Weights of a small autoregressive pixel model.
Model: 10.5M parameters, 16-pixel images, arch transformer_decoder, width 256, layers 10.
Training: 9900 steps, batches of 64.
Rows from block 5 of a small autoregressive pixel model, named by matrix and row number. Rows with one number belong to one neuron. Each number is 50 + 10 x the weight over its row's rms, rounded and kept within 0 to 99. All counts start at 0.
Before each neuron's rows are labels from the 100 images, of 14976, where the neuron reaches its highest value: "responds to" is what is common among them. Only what is clearly more common there than usual is listed. The data: small renderings of single solids in any pose.
# fc1: MLP up (model.blocks.5.mlp.fc1.weight, 1536x256), inputs 86-171
# fc2: MLP down (model.blocks.5.mlp.fc2.weight, 256x1536, transposed), outputs 86-171

responds to: white; grey
fc1.25:60 49 59 52 55 36 62 44 68 53 47 50 52 67 48 43 60 48 53 39 65 54 49 53 44 54 50 53 58 69 57 44 61 56 35 60 41 26 44 56 25 40 37 65 51 65 39 38 45 55 42 45 23 39 56 52 34 58 53 52 53 70 34 45 62 51 44 58 48 53 52 53 56 46 58 58 62 56 43 65 59 62 47 61 56 57
fc2.25:36 48 37 66 61 42 61 56 50 43 72 53 52 52 50 73 41 53 57 48 27 55 49 56 47 54 38 47 40 48 48 56 43 53 69 46 50 49 59 36 79 59 66 37 33 51 71 48 51 33 42 62 69 40 41 56 62 55 57 65 67 37 44 38 41 58 66 46 53 51 62 44 45 56 59 39 44 56 43 30 36 53 47 43 36 46

responds to: red
fc1.603:48 54 46 57 64 59 48 71 53 45 59 39 45 50 27 57 48 43 51 51 40 48 52 43 60 47 30 53 51 48 37 56 63 59 57 46 44 64 63 52 49 43 65 62 41 38 60 58 25 55 46 28 40 44 52 64 60 30 38 53 46 46 63 53 59 41 42 56 47 66 50 68 46 66 45 47 63 51 46 57 56 35 52 71 70 42
fc2.603:46 41 33 51 50 51 47 34 56 37 41 70 53 60 68 68 59 40 44 50 55 51 55 46 40 31 59 46 41 34 70 54 38 54 57 49 58 52 60 54 44 44 25 51 70 47 56 70 66 55 61 46 62 41 53 52 37 45 57 34 46 48 44 55 38 41 66 43 56 72 48 26 34 57 46 51 55 64 50 46 48 71 57 52 58 46

responds to: white
fc1.176:57 57 42 62 31 55 48 63 52 32 51 58 59 50 51 32 73 39 55 51 69 52 56 46 20 55 48 33 48 53 45 52 41 21 28 49 52 43 68 56 46 70 65 58 70 52 50 39 63 48 42 33 43 41 46 44 50 66 53 56 69 45 43 53 45 67 45 54 49 46 64 53 51 41 45 42 44 57 53 64 48 57 32 32 39 54
fc2.176:44 47 50 54 60 35 59 32 40 56 48 40 38 52 54 55 30 58 48 49 53 47 36 30 59 53 41 54 47 47 51 63 48 58 62 66 42 52 60 51 75 41 29 40 49 36 59 35 46 50 70 55 54 47 38 57 48 57 49 52 35 53 61 50 55 42 52 43 39 63 57 60 45 59 45 33 55 52 42 46 48 46 68 47 55 64

responds to: red; orange
fc1.607:43 52 60 48 25 50 54 35 40 57 44 47 57 46 64 44 44 65 62 49 49 52 42 25 64 64 50 55 64 59 66 42 60 73 58 36 74 59 41 56 47 39 42 55 64 51 55 48 45 43 49 49 55 64 40 59 54 41 41 42 49 56 41 56 41 73 62 66 48 70 47 52 44 54 48 66 51 52 39 63 41 33 43 32 51 44
fc2.607:53 40 43 38 70 39 39 48 49 36 54 42 46 52 58 38 58 54 55 51 31 55 54 35 50 39 38 67 61 49 39 37 44 49 59 53 59 58 55 59 54 56 55 23 67 30 61 66 62 48 54 61 55 39 57 53 70 55 64 54 50 41 37 42 51 56 56 48 37 49 35 37 40 59 53 44 40 52 53 53 39 68 31 55 53 59

responds to: metallic; sphere
fc1.373:68 40 43 62 49 43 52 46 64 48 62 42 49 39 33 56 41 47 43 53 44 53 43 42 47 44 60 49 55 61 43 60 51 52 53 63 74 63 68 52 38 49 78 55 52 38 55 46 40 62 62 55 61 42 55 47 34 58 48 46 40 56 53 59 42 63 41 72 53 30 56 69 53 40 59 60 17 46 50 53 55 47 60 42 47 45
fc2.373:46 58 63 38 46 48 30 57 31 66 42 58 46 34 56 43 41 61 55 58 66 55 44 54 39 59 29 57 57 55 56 51 36 35 48 39 29 39 31 58 59 56 31 46 39 48 44 54 65 38 47 50 55 45 61 67 52 61 44 69 59 48 59 45 48 50 73 47 40 65 42 28 42 56 54 37 44 44 53 61 48 59 57 50 43 62

responds to: white
fc1.717:44 68 54 43 56 49 46 34 57 51 33 48 44 52 70 46 52 53 56 54 45 51 50 55 57 62 42 38 51 58 59 51 54 60 63 52 50 50 45 58 75 44 55 43 33 70 67 46 52 41 44 58 59 70 28 47 64 69 66 49 52 41 37 42 57 60 31 48 64 46 63 39 53 65 38 75 57 43 46 60 37 54 47 58 65 62
fc2.717:41 51 47 58 46 54 64 41 60 39 44 68 46 67 53 47 43 47 56 41 52 59 41 51 45 47 47 66 56 53 50 49 41 40 35 33 48 45 36 38 43 21 48 47 57 34 48 56 60 37 43 57 48 45 54 42 42 32 53 56 47 59 60 63 29 68 63 47 48 44 34 56 42 53 45 33 54 50 61 47 58 50 55 47 40 63

responds to: metallic
fc1.540:67 48 52 51 49 52 47 58 53 61 50 51 54 30 47 44 58 50 39 36 68 45 49 52 47 45 52 61 68 57 39 49 45 39 68 32 59 55 47 53 58 45 54 58 50 39 64 33 51 71 48 41 35 49 50 39 55 42 40 58 56 47 60 44 50 57 52 31 57 63 40 39 63 44 42 55 49 54 60 52 57 73 66 36 46 65
fc2.540:37 45 57 49 59 54 52 53 55 43 55 58 36 70 60 66 38 51 54 57 37 59 58 40 55 57 33 23 45 53 76 48 55 66 34 62 46 47 53 45 49 49 44 40 53 67 33 62 50 44 42 46 57 51 57 39 59 49 60 42 35 62 44 57 42 43 55 80 39 41 55 74 37 43 41 38 59 49 44 55 53 30 40 54 59 34

responds to: metallic
fc1.329:46 52 47 53 64 59 56 50 55 49 54 43 36 50 56 76 56 41 44 39 50 49 57 46 63 57 61 42 54 65 40 39 47 36 55 57 47 32 48 45 58 33 45 49 41 50 69 65 43 48 41 36 47 52 67 57 59 48 47 41 46 47 57 49 52 47 52 68 53 53 37 44 55 49 38 37 50 61 45 66 31 43 42 60 52 25
fc2.329:57 60 36 41 48 75 57 46 60 56 51 42 61 43 49 38 75 41 63 59 72 49 56 40 30 41 42 51 48 42 43 40 34 66 59 43 64 62 48 51 56 56 62 49 53 39 52 49 50 36 60 50 58 24 51 50 50 50 57 53 60 60 54 45 59 54 58 48 66 45 42 58 44 39 58 47 63 54 36 45 64 48 52 45 41 58

responds to: plain
fc1.669:48 44 52 45 38 51 42 59 31 43 54 45 34 65 43 46 39 54 52 56 41 50 48 65 47 58 56 43 51 64 54 52 69 52 51 65 57 55 56 41 49 55 37 42 59 57 40 59 64 45 53 56 44 37 59 31 66 38 56 69 63 31 38 43 52 57 43 58 51 49 60 51 38 62 58 44 44 48 47 51 77 65 51 47 43 51
fc2.669:50 51 73 48 51 52 48 47 44 57 49 61 64 41 42 69 46 47 36 45 55 43 44 47 45 44 37 51 41 49 43 56 50 47 65 47 40 37 41 42 28 43 54 48 43 52 47 57 65 48 48 70 49 51 59 58 45 58 44 33 56 44 31 56 48 51 61 40 41 53 56 50 64 32 38 55 41 48 59 59 31 51 41 63 47 46

responds to: red
fc1.632:55 44 51 40 60 57 45 44 44 33 46 74 52 55 37 47 52 32 54 40 53 50 53 36 51 40 67 47 60 58 45 36 61 58 51 46 36 45 54 43 37 42 39 39 46 51 52 30 32 47 41 29 68 27 53 51 49 29 45 41 43 71 46 43 51 58 49 48 50 66 29 44 55 50 49 60 52 63 68 56 67 57 48 46 40 40
fc2.632:52 64 59 52 44 42 38 48 48 37 41 44 56 61 54 59 47 65 42 52 31 52 55 66 49 45 56 72 47 57 61 49 33 39 42 40 51 36 40 41 51 75 66 62 49 47 65 61 44 59 70 86 40 56 40 44 58 71 53 48 59 34 48 45 50 42 49 62 45 55 60 42 54 56 45 61 33 52 34 55 38 55 47 59 60 23

responds to: red
fc1.652:38 52 64 48 52 63 39 74 57 54 56 35 55 52 45 63 51 47 42 45 46 51 41 52 55 44 47 51 34 55 37 48 59 47 49 60 54 54 48 43 39 42 44 38 65 65 67 50 36 59 37 45 55 37 35 60 57 44 48 64 60 51 84 27 61 47 38 30 59 55 38 66 43 44 31 30 55 50 54 46 55 42 66 43 65 36
fc2.652:38 53 63 32 46 51 49 44 62 42 41 52 69 58 54 44 55 31 44 67 53 52 43 37 48 39 38 36 50 52 49 45 35 62 60 33 67 52 51 32 55 67 37 55 44 49 41 40 58 48 67 54 47 40 54 42 56 50 47 44 25 50 40 56 49 51 66 69 47 54 66 44 41 58 54 49 61 71 29 49 31 61 45 44 57 54

responds to: plain; purple
fc1.123:36 46 34 53 57 43 37 41 41 49 49 49 61 64 50 53 49 50 34 70 42 41 25 47 63 71 65 29 53 45 58 37 45 49 52 58 54 50 60 54 31 71 50 55 64 52 51 37 41 47 69 43 53 49 64 45 46 37 46 52 50 42 42 36 43 55 57 46 39 54 58 31 67 65 59 42 34 53 39 46 56 42 50 54 31 65
fc2.123:49 32 54 37 31 53 30 47 43 46 43 22 56 47 33 38 44 55 51 59 62 37 47 46 50 52 63 69 44 43 49 32 43 70 54 47 65 65 41 43 56 68 63 48 57 52 42 57 33 42 44 39 37 54 48 59 35 65 41 50 39 43 58 45 55 52 45 46 58 49 45 47 55 49 48 55 61 49 47 32 57 62 51 41 46 72

responds to: metallic; purple; sphere
fc1.578:50 58 36 50 65 47 35 62 49 57 39 51 32 46 40 47 52 57 46 56 52 42 49 50 39 52 40 43 69 56 46 53 36 55 47 30 44 48 61 47 50 47 39 61 50 46 51 57 38 63 62 41 50 33 57 49 50 65 64 59 30 42 52 45 62 56 34 54 39 47 73 39 44 59 73 51 54 37 52 48 54 58 65 30 57 49
fc2.578:38 62 38 75 48 42 44 57 32 54 43 57 41 53 47 46 56 55 58 44 33 54 46 41 60 49 49 57 50 51 49 54 65 45 70 65 61 60 58 63 66 40 55 41 57 63 52 52 47 43 60 44 39 57 51 59 34 47 48 46 36 46 32 60 50 49 45 45 53 43 53 48 39 76 53 64 30 45 52 51 56 39 35 65 47 58

responds to: white
fc1.269:45 36 62 59 41 43 59 42 59 41 57 53 55 63 40 43 38 42 61 44 48 59 59 59 37 62 54 49 44 40 52 53 43 47 23 59 47 33 37 65 44 49 39 61 43 54 31 51 47 44 39 51 50 76 68 50 50 47 62 47 68 40 42 33 42 40 49 47 58 33 56 37 59 51 52 64 40 37 54 46 22 59 42 43 50 47
fc2.269:45 51 36 48 66 48 47 43 60 43 44 51 39 73 45 53 59 34 41 45 65 62 54 57 52 57 43 45 51 48 43 53 31 43 59 61 55 48 53 46 52 55 59 49 63 45 63 38 40 31 70 50 59 63 52 50 44 44 44 58 41 60 43 56 43 40 22 48 61 56 39 41 52 39 53 55 54 59 39 45 47 59 64 62 48 56

responds to: white
fc1.24:52 75 59 43 53 62 61 52 52 49 53 57 51 51 54 45 54 29 64 43 67 63 52 45 47 29 53 39 41 47 51 43 23 40 45 48 51 35 62 44 36 41 51 64 61 57 38 63 54 57 45 41 50 62 51 35 73 54 48 50 27 38 46 49 53 53 29 53 52 58 55 45 65 47 43 53 57 43 57 52 58 49 39 49 53 43
fc2.24:47 43 42 54 50 48 54 42 81 60 53 58 59 55 50 58 59 62 41 41 57 33 35 44 50 63 37 66 49 56 48 55 52 43 50 49 58 69 46 54 65 49 40 36 55 39 59 44 44 44 47 58 49 43 40 46 33 47 53 49 54 57 52 70 47 40 67 34 43 43 43 44 38 45 50 41 55 55 39 61 54 29 49 65 34 64

responds to: white
fc1.591:56 40 57 50 55 58 43 34 52 63 53 56 51 46 63 35 53 70 41 52 67 37 48 49 55 60 50 49 45 35 51 64 44 41 59 44 33 45 45 43 49 55 60 61 50 43 39 30 53 58 54 37 43 32 70 76 54 52 58 29 69 46 63 62 31 63 59 65 50 48 55 76 64 37 53 46 62 40 52 69 47 47 47 51 40 46
fc2.591:55 67 48 50 50 33 59 61 45 52 40 32 60 56 52 65 41 51 37 52 47 58 42 36 40 34 49 43 67 59 45 57 39 75 21 49 42 45 36 43 41 45 46 36 52 50 48 40 46 39 51 47 61 70 20 38 58 52 57 69 42 56 54 52 77 48 48 48 63 60 48 35 40 53 51 47 50 57 36 49 46 62 51 42 53 57

responds to: white
fc1.628:45 51 70 44 45 53 52 34 45 37 63 55 70 45 52 57 65 53 62 47 59 56 32 54 60 55 54 41 43 58 49 30 66 45 54 58 53 54 39 61 46 51 36 46 50 52 56 58 43 55 58 36 45 57 67 33 39 49 69 59 49 47 45 41 61 44 52 53 49 48 54 44 40 46 42 59 66 43 50 48 38 67 59 55 48 65
fc2.628:49 66 38 50 49 43 61 58 58 69 45 61 34 49 58 51 44 42 37 52 36 31 41 55 42 57 42 53 44 45 50 50 40 52 44 28 72 43 51 46 63 51 55 50 44 40 56 53 68 35 46 68 79 43 44 44 48 51 53 45 60 44 56 71 57 56 46 56 54 49 57 42 60 35 58 56 38 70 49 57 57 44 34 59 52 46